config.toml
encoder_arch = "transformer"
model = "encoder-decoder audio transcriber"
dataset = "babble in 24 made-up languages, each with its own sounds, syllables and stress or tones, from a formant synthesiser"
train_examples = 39062
noise_aug = 0.01
input = "waveform_16khz"
tokenizer = "char"
vocab_size = 55
encoder_norm = "layernorm"
encoder_norm_position = "pre"
encoder_activation = "star_relu"
encoder_head_dim = 48
encoder_fused_qkv = true
encoder_bias = "all"
encoder_qk_norm = false
encoder_parallel_block = false
encoder_moe = "soft"
encoder_num_experts = 16
encoder_moe_every = 1
encoder_expert_mlp_ratio = 1
encoder_slots_per_expert = 2
encoder_shared_expert = false
encoder_wave_strides = [5, 4, 4, 2]
encoder_subsampling = 4
encoder_layers = 12
encoder_width = 128
encoder_positions = "rope"
fusion = "prefix"
decoder_width = 384
decoder_layers = 8
decoder_norm = "rmsnorm"
decoder_norm_position = "pre"
decoder_activation = "gelu"
decoder_mlp_ratio = 3
decoder_head_dim = 32
decoder_fused_qkv = false
decoder_bias = "all"
decoder_qk_norm = false
decoder_parallel_block = false
decoder_inner_norm = false
decoder_positions = "sincos"
decoder_prefix_bidirectional = false
decoder_connector = "linear"
decoder_tie_embeddings = true
residual_init = "none"
optimizer = "soap"
beta2 = 0.95
learning_rate = 0.0019
beta1 = 0.9
shampoo_beta = 0.95
eps = 1e-08
precondition_frequency = 20
max_precond_dim = 1024
one_sided = false
adamw_lr_other_params = 0.00074
max_grad_norm = 3.0
l1_shrink = 0.03
ema_decay = 0.995
max_steps = 5500
batch_size = 48
epochs = 6.8
lr_schedule = "step"
warmup_steps = 160
weight_decay = 0.1
adamw_weight_decay_other_params = 0
Rows from block 2 of the audio encoder of a small encoder-decoder audio transcriber, named by matrix and row number. Rows with one number within an expert belong to one neuron, the router's apart. Each number is 128 + 32 x the weight over its row's rms, rounded and kept within 0 to 255. All counts start at 0. After the name is the row's rms in percent of the matrix's.
After each expert's rows are labels from the 100 clips, of 14976, where the router gives the expert most weight on average: "peak on" is the class under the peak. Only what is clearly more common there than usual is listed. The data: babble in 24 made-up languages, each with its own sounds, syllables and stress or tones, from a formant synthesiser. In brackets: how many of the 100.
# router: slot weights (encoder.blocks.2.mlp.router.weight, 32x128, trained with AdamW), inputs 0-63
# up: expert up (encoder.blocks.2.mlp.up, 16x128x128), inputs 0-63
# down: expert down (encoder.blocks.2.mlp.down, 16x128x128, transposed), outputs 0-63

# expert 12
router.24 098 [106  94 115  91 115 142 137 123 122 166 131 159 166  96  75 145 154 102 120 157 124 145  63  86  97 159 139 139 121 129 158 107 108 101 115 115  93 143  99  87 111 135  85 112 103  89 126 158 163 152 200 147 151 150 148 143  92  82 150 128 167 167 117 100]
router.25 116 [192 154 124 167 144 129 158 153 147 134 134 101 174 100  38  86 129 123 117 141 113 151  84 176 125 116 132 149 118  81  94 147 109  34  85 146 114 118 174  88 144 105  98  98 149 160 104 130  94  97 131 128 140 149  87 117  87  78 112 137 110 135 169  96]
up.0 084 [128 139 126 127 212 131 125 135 141 130 128 129 138 128 107 145 126  97 131 108 128  94 123 128 130 140 166 121 152  96 190   0 128 137 128 124 128 117 128 128 155 140 127 124 155 129  73 128 128 132 119 103 128 189 109 128 118 128 128  98 122 138 111 141]
down.0 091 [123 137 143 156 114 160 128  96 127 128 255  54 111 126 117 112 131 129 111 128 140 127 127 135 151  83 128 113 124 131 122  42 128 131 152 127 155 131 111 130 127 135 117 125 153 129 135  93 128 155  86 130 126 128 125 172 149 115 125  77 130 125  90 127]
up.1 074 [159 121 118 128 130 135 134 121  89 129  35 133 130 128 130 108 128 132  68 128 127 162 129 127 142 120  55 159 128 128  99 175  91 176 128 122 127 136 128 128 163 130 138 125 128  82 128 128 132  73 126 132 139 122 130 130 121 138 129 133 134 174 255 124]
down.1 084 [121 118 184 120 132 120 128 113 128 100 191 169 150 130 128 170 129 107 137 122 145 162 132 161 141 127 149 129 115 127 188 186 130 128 130 119 209 134 136 150 154 206 125 138 110 173 116 119 133 125 172 123  71 123 119 128 127  72 135 156 127 127 110 138]
up.2 070 [109 133 107 129 129 128 123 135 142 128 117 141 177 126 140 146 128 143 130  98 118  99 155 127 127 165 177  81 128 121 128 102 218 104 127 121 105 131 132 128 137 112 245 129 170 136 158 129 124 124 116 123  72 131 123 126 123 129 121  70 134 139 185 153]
down.2 061 [102 116 110 160 124 186 130 128 109 124 131 124 142 136 132 170 198  71 121 127 120 105 128 132 180 109  37 119 122 123 129 111  56 126 133  76 150 109 128  70 193 129 172 168 125 133 111 128  75 123 158 150 113  61 124  65  42 115 124 176 130 113 129 135]
up.3 134 [107 106 127 133 207 125 129 113 168 103 126 113 154 128 104 132 128 130 139 130 130  85 105 195 135 101 163 118 127 124 139 155 108 130 128 101 125  79 128  88 128 128 168 139 131 127 134 141  60 123 131 107 136 151 128 144 100 110 127 128 130 124 211 162]
down.3 127 [162 128 157 128  94 108 128 118 101 177 118 129 120 196 121 131  95 128 128 102 126 129 121  80 129 115 121 128 128 170 165  97 144 128 129 132 130 182  78 150 163 129 124 120 129 129 127 146 127 162 113 130 102 124 128 128 128 118 128 132 141 124 115 128]
up.4 029 [125 127 128 127 129 128 127 128 127 129 128 128 127 128  87 124 129 128 129 124 127 129 127  94 127 127 129 133 140 122  88 132 126 127 128 111 131 127 162 125  94 125 128 128 128 127 113 127 126 140 128 128 124 128 108 128 113 128 128 128 255 131 128 128]
down.4 055 [116 137 132 152 126 128 129 131 115 128 159 128 128 128 130 128 128 122 132 206 125 128 129 124 130 133 108 189 128 168 128 132 129  90 120   0 143 129 128 133 126 127 132 196 128 107 127 112   0 122 128 127 135 129 128 132 117 114 245 126 134 127 126 128]
peak on: /ɔ̃/ (45); /aʊ/ (26)

# expert 7
router.14 093 [104 124 103  56 106 152 103 117 157 146 120  99 113 161 133 126  88 111 137 147 186 147 121 151 172 169 123 119 130 172 151  76 115 103 186  83 104 117 182 130  68 103 107 177 109  60 179  89  88 159 115 116 145 123 128 149 157 126  96  65 168 103  98 103]
router.15 099 [126 108 151  59 101 110  79 168 183 134 142 131 103 127 145 113  93 164 137 114 178  49 100 110 160 163 147  56  86 140 107  94 125 138 130  84 122 178 187 150  94 122 128 155 120  71 114 121  60 113 161  92 147 112 101 138 121 123 139  92 142 197 102 108]
up.0 064 [126 130 128 127 162 135 163 125  77 148 177 205 114 128 141 128 128 128 137 126 124 131 131 129 124  94 128 131 105 127 128 179 125 128 127 126 129 128 129 116 133 184 128 128 126 125 128 130 130 132  66 105 135 129 125 123 114 128  66 255 118 128 127 123]
down.0 081 [141 132 133 119 131 128 126 128 120 120 123 128 123 179 157 179 147 128 112 129 128 143 133 134 125 141 145 128 129 127 127  86 125 124 128 130 123 141 122 127 135 122 128 132 170 127 128 108 126 234 150 128 104 128 134 114 125 128 119  37 128 211 127 143]
up.1 025 [131 128 128 128 135 195 128 128 128 128 255 128 181 128 128 128 128 128 128 128 128 128 128 127 128 128 128 128 128 128 128  98 133 136 128 131 255 128 128 128 112 155 128 128 128 129 128 128 175 144 128 128 128 128 128 131 128 128 128 128 127 128 128 128]
down.1 068 [106 128 127 139 107 127 128 108 126 124 131 125 128  98 128 131 129 138 127 103 128 128 140 255 126 124 125 129 128 126 129 130 130 120 128 127  58  73 128  16  79 127 129 128 174  81  42 132 132 147 235 114 126 129 128 128 135 128 130 187 129 124 131 141]
up.2 056 [129 117 122  82 129 147 165 130 136 140 129 128 144 128 128 142 129  93 129 101 177  51 153 123 154 141 131 124 129 152  78 225 125  47 113 121 131 130 141 131 129 124 139 103 133  68 124 108 119 144 133 132 128 124 144 152 126 163 125 127 128 128 124 105]
down.2 068 [ 57 126 123 101  99 129  91 126  41 126 136 132 129 153 141 117 164 127 117 170 127 128 132  84 165 107 133 118  39  57 149 146 128 132 132 153 134 147 147 122 127 157 129 125 129  90 125 133 125 120 121  86 149 121 130 116 126 130 137 184 147  86 122 139]
up.3 043 [131 128 122 128 128 128 144 128 255 129 171 123 128  61 128 136 122 132  97 123 129 128 128 130 121 126 194 126 129 129 127 128 131 130 127 128 128  90 127 116 128 178  90 126 128 136 128 128 181 128  68 209 131  60 161 135 124 128 130 129 124 141 123 126]
down.3 049 [123 129 116 133 129 115 152 123 127 124 131 127 125 146 128   0 100 128 128 130 173 168 120 129 152 115 129 126 129  60 128 139 133 166 128 131 117  86 130 130 126  45 115 123 127 129 123 135  33 127 139 128 130 117 154 131 143 127 127 132 133 128 165 126]
up.4 036 [179 104 124 126  61 134 170 139 128  62 131 106 119 125  79 132 131 139 130 132 129 128  75 157 129 127 117 102 129 146 127 124  67 137 128 136 127  98 129 101 178 255 132 132 128  87 133 107 133 132 112 130 145  94 126 123  85 119 131 120 128 127 120 105]
down.4 066 [148 127 125 116 133 118 128 124 144 121 127 103 132 129 133 120 140 123 136 122 117 134 129 106  90  95 126 157 130 107 138 130 128 171 131  87 100 137 123  29 121 106 159  84 128 118 128  44 119 168  85 128 160 123 128  48 144  84 151 139 127 115 128  79]
peak on: silence (84)

# expert 10
router.20 105 [171 122 158  85 109 148 135  98 148 138 126 138 135  68  90  97 151 115 164 135 107  95  67  76 122 136  89 204 148  73  96 133 172  95 143 175 173 204 150 102 130 137 131 178 169 127 100 133 191 145 144 125 145 123 177  96 104  96 146 101 144 122 140 129]
router.21 101 [139 163  73 145  95  88  99  87  79 149 133 128 154 131 138  94 141 115 146 143 141 139 141 133  77 110 132 191 139 108  81 169 144 111 148 148 106 143 179 110 148 121 107 139 131 109 156 158 171  92 125 172 102 118 136 133 147 162  75 148 184 113 164 164]
up.0 036 [137 148 125 161 128 128 154  79 128 130 120 149  56 113 125  76 128  71 124 127 128 108 128 126 255 201 128 128 123 128 126 128 128 173 133 135  85 132 128 134  61 124 128 128 128  51 128 197 122 108 128 128 128 159 128 128 128 131  91 124 130 128 128 140]
down.0 062 [126 128  81 129 129 129 125 128 132 128 108 128 157 171 167 128 156 151 117  96 129 144 121 166 133 124 179 127 128 126 132 147 143 255 128 109 125 211 123 128 138 104 164 136 128 126 218 122 131 128 124 132 101 132 118 152 119 119 136 129 109 172 124 127]
up.1 142 [123 128 130 123  91 130 103 126 131 131 157 140 128 128 112 111 128 116 129 167 128 128 128 125 131 179 150  93 134 114 147 122 108 165 106 188 119 136 171 126 161 124 129 130  95 176  57 134  91 116 168 140 144 127 152 185 129 193 115 120 127 102  62 110]
down.1 126 [246 145 100 110 123 135 157 129  96 134  98 130 127 103  88 116 236 122 126 108 122 151 134 127 126 129  27 148 138 122 128 200 129 127 153 122 136 131 136 157  85 123 154 218 123  91 128 186 127 125  45 125 113 131 159 136 184 133 143  97 155 128 130  64]
up.2 137 [115   0 127 125  76 128 133 116 127 122 103 124 144 128  70 106  93 134 186 123 111 220 106  92 169 162 128 255 138 129 128 255 185  65 128 133 152 122 118 162 195 170 129 108 129 106 143 128 148 131 130 143 147 132 110 145 110 138 158 161 127 128 167 133]
down.2 102 [200 244 120 122 172 154 127  76  80 128 128 125  80 127 146 158 219 128 115 128  85 109 118 132 127  51 156 135 163  92 141  66 112 117 134  29 107 106 149 194 128  93 169 121 126 129 129  89 151 154 110 161  78 126 114 128 113  59 128 127 128 127  76 126]
up.3 051 [126 128 128 128 128 128 168   3 128 196 128 128 126 129 128 128 128 128 145  44 112 174 128 128 128 128 128 128 128 128 128 128 128 125 100 128 119 128 128 128 128 128 128 128 128 128 121 129 127 128 111 128   0 191 131 128 128 128 128  64  80 128 129 128]
down.3 045 [164 128 110  73 118 126 128 163 124 198 161 131 129 129 137 195 128 101 124 122 169 129 128  60 134 127 122 115 108 130 128 106 121 139 122 128  57 118 126 130 173 125 115 137 115  83 130  98  87 146 110 237 127  71 165 129  93 125 165 168 121 128 131 110]
up.4 019 [ 66 202 128 128 128 128 128 128 128 128 128 128 128 128 128 128 128 128 128 128 128 128  88 203 128 128 128 128 128 159 128 188 213  88 128 101 128 128 128   0 105 128 128 141 134 128 128 128 128 128 128 128 128 128 128 128  55 128 128 128 128 128 128 128]
down.4 044 [125 150 128 133 129 125 127 131 128 128 129 128 137 125  97  74 142 128 128 101 134 144 124 131 135 128 127 128  69 125 128 132 129 139  53 126  83 128 128 124 122 127 128 136 111 127 129 133 128 126 128 103 126 128 126 127 129 129 132 138 131   0 128 129]
peak on: /i/ (30)

# expert 15
router.30 097 [157 144 152  94 144 113 158 144 118 158 108 140  81  96 125  78 124 115 189  82 161 111 137 139  97 176 184 141 154  93 116 186 129 117  56 119  85  83 101 112 108 122 162  70 159 100 115 183  88 149  90  91 142 114 168 134 110 163 175 130 103 197 104 136]
router.31 103 [126 113 137 120 123 105  94 124 112 141  91 122  88 108  77 124 154 167 141  68 124 102 131 112 107 157 155 134 167  73 117 155  99  66 110  94 100 101  96 111 131 118 126  94  83 124 147 202 107 152 160 106 119 142 153 114  72 107 187 129  87 173 103 134]
up.0 030 [173 124 127 119 218 171 127 127 114 127 142 142 129 160 128 128 128 114 134 106 132   0 128  72 128 128 199 125 120 130 127 128 118 130 128 187  64 128 128 128 128 147 128 130 128 128 169 128 128 128 130 121 102 128 118 135 130 128 125  40 128 135 135 128]
down.0 041 [129 133  13 128 117 128 130 123 145 111 128 144 126 136 154 146 130 134 137 109 120 199 129 140 124 122 125 109  99 127 109 123 118  89 208 143 126 128 137 124 125 128 146 136 139 122 107 126 125  49 120 128 119 128 129 135 112 133 127 131 126 133 137 127]
up.1 265 [206 128 107  84 128 114 136 145 128 130 128  76 130 182 129 149 112 128 129 175 128 108 140 107 128 125 123  75 176 163  99 152 160 140 117 112 112 129 130 132 174  88 169 130 107 132  90  21 120 125 135 126  71 128 131 130 141 120 145 125  96  79 137 105]
down.1 205 [ 67 146 128 123 122 118  79 119 128 147 127 162 126  99 138 127 130 128 128 134 130 134 131 105 112 118 130 149 129 163 128 130 143  75 149 187 146 128 156 118 121 126  65 128 138  87 204 130 155 129 132 199 192 145 128 230  57 127 104 143  68 132 115 133]
up.2 226 [141 127 120 115 129 106 148 121 127 125 156 128 125 156 127 136 158 147 127  94 107 149 118 127 132  69 127 136 123 128 155 172 122 147 121 138 133   0 102 114 122  68 128 148 138 128 151 137 119 134 141 128 130 114 128 142 117 134 118 216 104 126  88 255]
down.2 264 [124 115 130 145 123 145 124 142 126 128 114 164 155 112 140 115  96 127 102 126 189 129 134  59 118 135 115 115 128 169  39 143 128 131 127 128 131 255 128 126 119 183 154 100 128 128 143 102 129 134 128  87  53 145 121 135 131 127 116   0 122 111 137   0]
up.3 082 [167 112 125 134 128 129 129 128 124 129 119 123 129 128 163 122 127 131 138 128  77 117 133 170 139 131 128 140 217 127 120 180 127 127 129 131 127 134  73 128 128  96 167 130 128 124 110 231  78 128 128 121 224 114 128  74 131 133 126 105 186 158 110 126]
down.3 066 [134 155 125  76 122 131 105 179  56 128 143 125 128 127 127 143 128 128 198 169 130 112  97 121 118  86 122 119 126 123 216  91 181  80 128  69 118 132 127 133 111 117 130 119 131 131 129  90 136  61 182  45 143  91 149 124 122 128 134 134 122 188 157  84]
up.4 066 [106  93 119 178 149 132 110 105 125 101 111 196 142 139 127 127 138 127 129 113 106 126 119 116 128 128 140 128 132 155 124 255 131 204 128 134 143 159 128 129 122  67 125 126 127 137  92 116 129 128 136 121 109 131 119 135 117 130 128  85 135 124 152  32]
down.4 087 [173  81 131 128 137 132 132 108 113 133 131 113 135 144 130 122  96 127 127 123 128 137 139 116 182 140 134 226 129  96  98 131 128  32 107 140 109 107  92 117 167 154  88 128 121 109 145 207 129 161  98 196 119 131  79  99 165 129 155 126 129 156 162 127]
peak on: silence (61)

# expert 3
router.6 111 [136 136 140 174  88 118 133 185 107 116 152  79 155  93  46 147 112 176 137  89 122 135  55 118 137  68 104 143 129 135  89 130 179  57  76 143 118  46 166 147 157 128 137  99 153 170 102 123 127  96  98 132  98 142 104 147 159 158 118  97 165 164  77  83]
router.7 111 [119 105 148 141 126 138 177 154 101 185  96 143 152  81  84 108 157 155 136  90 148 163  76  88 125  80  74 165 162  59  80 130 146  73  91 152 163  89 112 100 114 158  97 114 100 138 147 159 141 128 122 152  97 112 169 150 120 157 167  92 156 160 106  47]
up.21 043 [104 128 128 128 128  98 128 128 128 128 128 117 128 128 128 128 128 128 128 128 144 128 128 128 128 125 128 128 128 128  58 128 128 128 128 128 128 128 128  87 125 128 128 128   5 128 128 128 128 186 128 128 128 128 128 128 117 128 128 128 128 128 128 128]
down.21 066 [154 130 154 134  93 150 128 119 128 128 126 124 130 128 137 128 128 129 133 136 134 134 191 128 128 155 128 134 129 108 134  99 135 128 148  81 132 133 147 140 128 131 143 128 128 130 125 132 103 130 139   0 128 204 128 135 127 133 128 127 128 248  96 159]
up.22 114 [204 190 119 136 128 123 128 131 127 129  89 126 136  52 195 130 129 126 131 127 173 129 128 129 112 148  94 126 133 101 129 141 131 114 128 128 130 166 135  96 150  67 138  88 131 128  86  95 117 148 125 157 128  77 105  97 128 123 129 112 123 152 128 133]
down.22 099 [ 85  69 128 147 129 133 110 128 126 145 124 127 128 143 255 127 136  67 203  52 145 127  78 176 130 111 122 134 127 158  90 121 125 159 137 117 122 124 129 119 146 133 129 128 126 129 210 115 122 137 184 127 107 131 138 154 120 128 148 127 132 124 121  88]
up.23 095 [145 125 126  99 205  90 152 103 128 138 130 104  90 120  98 119  90 128  94 135  78 139  84  59 128 106 174 128 132 104 134 124 128 215 128 119 126 125 111 120 138 144 104 129 119 135 122 103 123 126  65 123 128 101 128 107 124 127 138 184 121 117 130 129]
down.23 096 [141 116 131 187  28 130 130 170 119 118 128 132 114 123 167 128 116 149 134 134 121 146 128 204 106 128 128 151 105 122  92  83 125 195 137 127  60 104 118 255 147  79 114 137 128 129 145 129 122 134  65 128 117  77 173 117 153 199  77 130 132 130 155 150]
up.24 028 [128 128 128 128 128 128 112 128 128 122 128 128 128 128 128 128 128 116   0 128 128 109 128 128 128 128 165 154 128 128 128 128 152  70 128 128 130 128 128 128 128 128 128 128 158   0 128 179 113 128 128 128 128 128 128 116 128 175 118 128 128 128 128 128]
down.24 062 [115 128 132 132 117 116 128 132 127 128 133 128 135 149 138 128 126  25 121 133 154 124 127 143 132 132 122   0 128  95 110 116 128 129 136 141 124 128 126 130 181 127 103 122 130 157 128 127 132 124 127 108 142 129 118 218 134 128 217 134 150 140 128 188]
up.25 104 [122 176 120 186 128 123 109  83 128 156 131 160 129 128  87 109 128  71 127 162 117 128 128 114 153 128 130 108 128 125 127   0 168 130 142  97 128 211  95 158 128  65 114 116 155 131 128 134 112 109 128 110 147 162 106 125  68 129 127 128 130 161 102 130]
down.25 153 [127 109 128 127 129 191 128 177 142 102 150 168 135  49 109 145 108 125 153  89 144  81 181 142 212 135 149 168  74 117 128 172 128 194 128 142 109 109 176 127 138 120 130 171 128  70 128 143 103 123 142 156 128  62  98 126 203 168 129 143 124 128 131 146]
peak on: /ɑ̃/ (45)

# expert 1
router.2 092 [110  89 177 102 173 181 113 177 121 161 116 169 151 152 105 174 152 177 154 118 122 112 140 155 144 167 111  69 111 139 182 160 117 110 182  98  86  75 119 113 106 127 141 137 146  69 140 118  68 183 155  96  74 108  99 139 122 102 130  93 131  75  86 155]
router.3 088 [ 72 164 115  58 128 138 146 167  85 212  97 140 117 133 108 153 123 139 125 112 128 179 142 120 160 162 123  78 163 167 117 152 101  78 141  78 135 119 137 116 137 109 108 124 132  50  96 104  62 167 115 135  79 167 116 125 108 128  96 114  90  77 121 130]
up.0 133 [ 66  66 177  69 103 142 128 162 131 136 126 130 128 136 132  28 156 128 135 127 127 130 129 103 134 123 131 155 123 145 130 113 127 126 124 117 151 131 125 239 108 128 135 132 154 159  92 131 231 107 144 146 185 130 130 127  56 127 132 183 128 139 138  87]
down.0 105 [131 154 133 142 213 121 164 128 125 109 127 132 129 144 134 122  47 137 105  33 132 128 138 127 172 148 122 130  96  96 121 137 128 122 132 155 104 124 128 125 149 166 162 139 147 153 120  73 126 130 128 123 117 123 134  91 182 110 122 126 124  92  40  90]
up.1 042 [128 137 189 128  84 121 128 128 128  68 121  47 129 134 114 211 124 130 137 195 130 131 128 102 100 135 128 175 128 128 136 120 110 127 125 113 130 109 137 112 134 120 125 147 122 127 132  58 125 103 117 130 189 244 129  28 128 167 126 128 130 117 128 140]
down.1 068 [ 77 138  84 124 132  60 128  96 156  78  89 129 128 127 142 129 118 138 127 126 107 126 138 114 135 126 167 109 107  81 164 133 130 131 132 144 116 140 218 121 100 114 125  34 142 135 131 128 119 136 130  95  93 128 155 128 120 128 121 128 128  88 127 172]
up.2 048 [131 124 122 160 119 130 128 128 137 122 140 121 127 162 153 136 122 163 113 128 110 152 127 121 203  88 180 128 130 107 141   0 120 130 130 199 118 128  70  97  57 147 126 133 150 133 107 122 127  31 132 130 127 127 198 131 126 132 125 128 114 129  67 124]
down.2 086 [138 142 130 136 137 128 122 127 125 134 106 124 178  76  70 130 151 107 123 148 149 142  92 228 128 156 128 150 173  82 114 205 160  89 130 119 125 147 125 147 130 129 164  66 126 128 128 131 124 128  90 118 133 111 115 104 126 125 130 164 160 108 123 125]
up.3 087 [213 129 191 129 122 128 128 128  79  66 130 128 128 130 146 128 129 126 126 129  70  95 255 128 126 128 128 235 129 147 128 120 128 142 134 178 130 128 133  93 127 132 128 128 128 125 123 128 164 105 132 255 128   0 128 161 116  58 138 127 128 128 140 128]
down.3 081 [110 131 182 121 172 132 126 125 115 119 129 130 162 131 142 129 119 126 145 142 137 121 129 116 129 174 127 104 132 125 141  93  82  19 217 128 128 128 132 122  68 139 135 131 128  56 129 124 103 140 128  77 127 128 137 172 128 125 130 129 132 130 132 126]
up.4 117 [137 143 139 107  59 116  95 126 127 113 126 113  92 125 138 152 128 118 123 161 130  75 128 255 141 113 125 192 125 109 127 189 127 138 215 158 126 102 118 192 126 128 131 162 143 127 130 100 151 132 114 128 117 115 141 128 128 134 128 202 157 129 101 203]
down.4 110 [130 126  88 153 244 149 135 123 127 109 128 128 128 125  74  83 142 128 112 130 131 127 151   0 131 131 137 117 114 120 130  91 102 119  88 186 163 134 109 119 124 180  52  29 117 155 158 111 121 126 117 100 129 127  98 189 101  63 176  70 151 115 130 128]
peak on: silence (99)

# expert 9
router.18 102 [194 160 137 175 171  94 156 123 160  95 127  80 110  74  56 161 110 131 151 143 127 114 125 145 127  85 142 131 145 139 104  98 115 125  76 184 147 133  71  61 185 111  94  98 150 132 122 111 148  95 114 159 111 153 127 139 124 118 128 176  99 122 142 143]
router.19 090 [205 166 154 175 134 132 138 126 162  87 119 137 103 135 114 151 114 154 135 114 122 156  72  91 125  92  93 121 133  68  75 122 146 156 115 131 107 127 110  67 120  98 115 125 150 107 124 111 133 123  74 155  74 120 149 111 138  96  88 168  69 144 191 119]
up.0 163 [128  78 115 118 146 129 118 131  93   0 129 130 176 116 132 152 113 128 175 128 129 137 127 134 118 120 127 135 149 116 136 129 151 128 162 168 142 133 153 122 128 101 140 124 127 128 129 125 121 117 116 178 128 148 136 130 128 128 141 131 124 107 149  90]
down.0 127 [125 197 131 122 125 138 130 128 123 228 127 128 147 138 127  95 128 129 141 134 134 137 118 126 103 100 145 127 132 127 136 130 151 125 104 102 137  68 148 167 178 126 144 130 130 127 129  91 158 152 180 106 132 145 129 184 107 126 129 223 135 242 133 128]
up.1 092 [255 183 127 133 147 111 127 168  98 130 126 102 126 126 138 133 128 128 128 103 156 113 135 128 124 133 180 129 149 128 197  95 102 172 128 117 135 138 124 146 133 127 130 140 129 135 127 136 137 127 132 143 141 160 122 142 125 126 156 204 128 122 135 127]
down.1 092 [ 58 131 147  91 127 125 125 124 148 130 126 129 141 127 129 112 130 109 128 113 120 127 128 148 128  83 114 122  59  50  73 198 115 128 113 128 125 145 178 122 132  91 206 127 127 130  70 180 162 131 135 131  88 130 119 130 148 116 128  51 132 124 126 129]
up.2 087 [110 127 127 122 211 127 128 118 128 193 132 128  52 116 166 139 131 128 125 121 162 127 173  94 125 109 183 118 108 129 180 135 141 112 113 126 128 118 147 127 109  52 130 117 128  76 118 122 131 119 121  96 150  96 186 197 152 152 128  96  70 155 160 128]
down.2 088 [128 122  93 126  97 128  69 130 127  96 129 148 126 166 176 124 130 128 133 106 128 130   2 153 129 187 128  73 132 130  86 130  88 144 129 117 125 128 130 139 135  33 130 171 188 141 175 106 106 127 106 128 127 124 126 133  80 146 209 124 115 148 128 146]
up.3 051 [138 156  81 119 155 113 128 128   0 128  99  65  96 127 132 127 178 128 128 145 128 126 128 128 128 134 134 128 139  85 138  83 125 128 128  18 138 203 128 103  54 117 157  40 128 128 128 128 125 121 132 165 128 139 128 128 141 121 128 145 128  88 106 145]
down.3 070 [132 150 174 134 166 140 128 248 126 201 130 115 123 127 144 125 144 106 150 128 126 127 206 191 128 157 133 139 128 179 130 139 140 123 128  57 143 117 128 124  26 132  87 126 132 105 125 128 136 133  87 134 116 127 132 114 108 130  89  73 133 125 126 129]
up.4 039 [ 98  87 128 120 127 128 129 128 128 128 128 128 128 128 128 117 128 217 151 128 127 128 128  73 140 122 128 129 125 128 113 147 128 128 128 128 174 130 128  89   0 128 128 128 142 128 128 128 126 128 128 141 128 141  99 128 112 128  72 194 128 128 128 195]
down.4 071 [ 77 106 128 135 125 128 142 129 128 128 133 128 107 170 130 127 126 129 120 123 129 123 133 121 129 133 128 151 127 114 143 140 163 234 128  75   0 170 128 130 137 129 127 127 128  57 109 114 189 160 186 144 110 137 128 128 126 127 124 130 129 168  95 144]
peak on: /u/ (82)

# expert 2
router.4 107 [113  79  87  98 142 109 134 115 157  63 100  93 136  94 103 112 115  89 104 148 175 115 153 149  94  89 144 124 124 116  67  73  63 101 120 143  88 162 140 151  87 211  92  86 105 162 186 115 158  98 139 105 162 119 133 191 148 132 122 159 147 150 167 128]
router.5 095 [123  63 150  80 137 131 113  97 143 129 112 104 167 101  64 108 150 160 115  96 118 119 124  65 121 113  91 173 166  83  96  86  61 103 126 147  79  91 145 161 118 152  99  99 122 127 130 146 145  89 169 140 167 113 129 196 143 139 147 109 108 130 156 102]
up.21 083 [129 130 126 128  97 128 111 128 130 131 124 147 128 128 130 111 116 110 126 124 132 119 121 108 137 129 159 130 148 110 152 128 126 113 113 128 123 128 143 121 125 126 128 161 130 128 134 128 130 130 128 128 199 128 255 143 138 124 129 119 110 125 176  71]
down.21 080 [125 133 181 106 130 129 122 114 128  94 125 186 128 161 145 128 121 159 115 126 126  62 215 233 129 115 146 128 122 113 133 159 107 124 130 147 129 122 128 116 127 129 128 127 128 125  88 130 131 128 142 120  95 136  52 131 109 125 133 136 128 201 133 162]
up.22 040 [205 130 128 128 124 128 128 128 128 131 128 128 123 128 127  83 128 127 128 130 129 128 130 128 128 136 128 128 127 165 128 129 132 126 128 128 128 148 128 123   0 125 133 128 128 133 123 128 124 124 133 120 176 128 128 143 215 128 128 127 180 128 128 125]
down.22 062 [126 129 126 135   0 136 128 134 130 123 128 119 203 128 119 124 167  70 128 133 127 126 134 188 113 139 128 148 202 129  70 128 129 200 126 126   0  87 159 124 149 144 129 156  82 123 130 142 122 129 111  98  53 179 119 127 127 132 128 145 130 118 133 158]
up.23 020 [149 128 148 128 128 128 128 128 128 128 128 128 128 128 125 128 128  60 128 143 107 128 128 128 110 128 128 128 172 128 128 128 149 128 128 128 128 129 165 128 128  97 115 128 179 128 128 128 128  83 146 128 128 128 128 129 128 128  98 128 128 128 156  41]
down.23 045 [131 131 127 126 134 121 128 255 129 140 128  87 128 130 126 125 132 127 126 132  85 128 135 126 121 128 128 127 131 128 128 129 132 133 127 128 167 128 131 119 129 132 150 139 122 128 135 126 139 128 132 128 127 129  65 209 128 156 132 129 128 128 137 131]
up.24 136 [125 128 134 132 153 127 123 134 130 121 135 136 134  70 114 128 118 144 102 133  75 123 149 111 116 126 128 117 140  76 158 138 125 119 143 128 128 126 123 148 128 112 124 150 128 119  88  89 128 134  67 138 155  69  80 255 137 127 161 167 137 124 127 131]
down.24 127 [120 120 173 104  79 120 130 132  57 118 128 150 119 124 137 137 123 124 133 113 138 107 121 100 144  72 127 100  37 132 125 114 128 180 131 127 126 144 134 156 121 204 138 133 129 128 128 186 126 211 127 126  94 235 125  15 179  99 128 119 109  70 134 127]
up.25 086 [ 73 117 183 153 114 139 127 107 159 161 119 130 242 134  54 145 136 134 122 129 127 128 108 121 149 146 129 134 127 150 108 128  82 132 128  93 128 128 142 105 131 128 126 119 128 208 103  70  48 128 128 123 121 127  74 135 124 110 118 122 135 104 105 122]
down.25 080 [128 130  71 151 121 131 128 113 131 170 133 126 102  99 169 137 126 112 113 148 128 119 130 111 126 128 108 135 128 126 130 115 127 168 132  72 128 131 130 170 134 166 122 161 120 160 105 202 136 128 134 157 140 143 123 114 222 124 116 133 134 127 125 133]
peak on: /ç/ (29); /tʃ/ (29)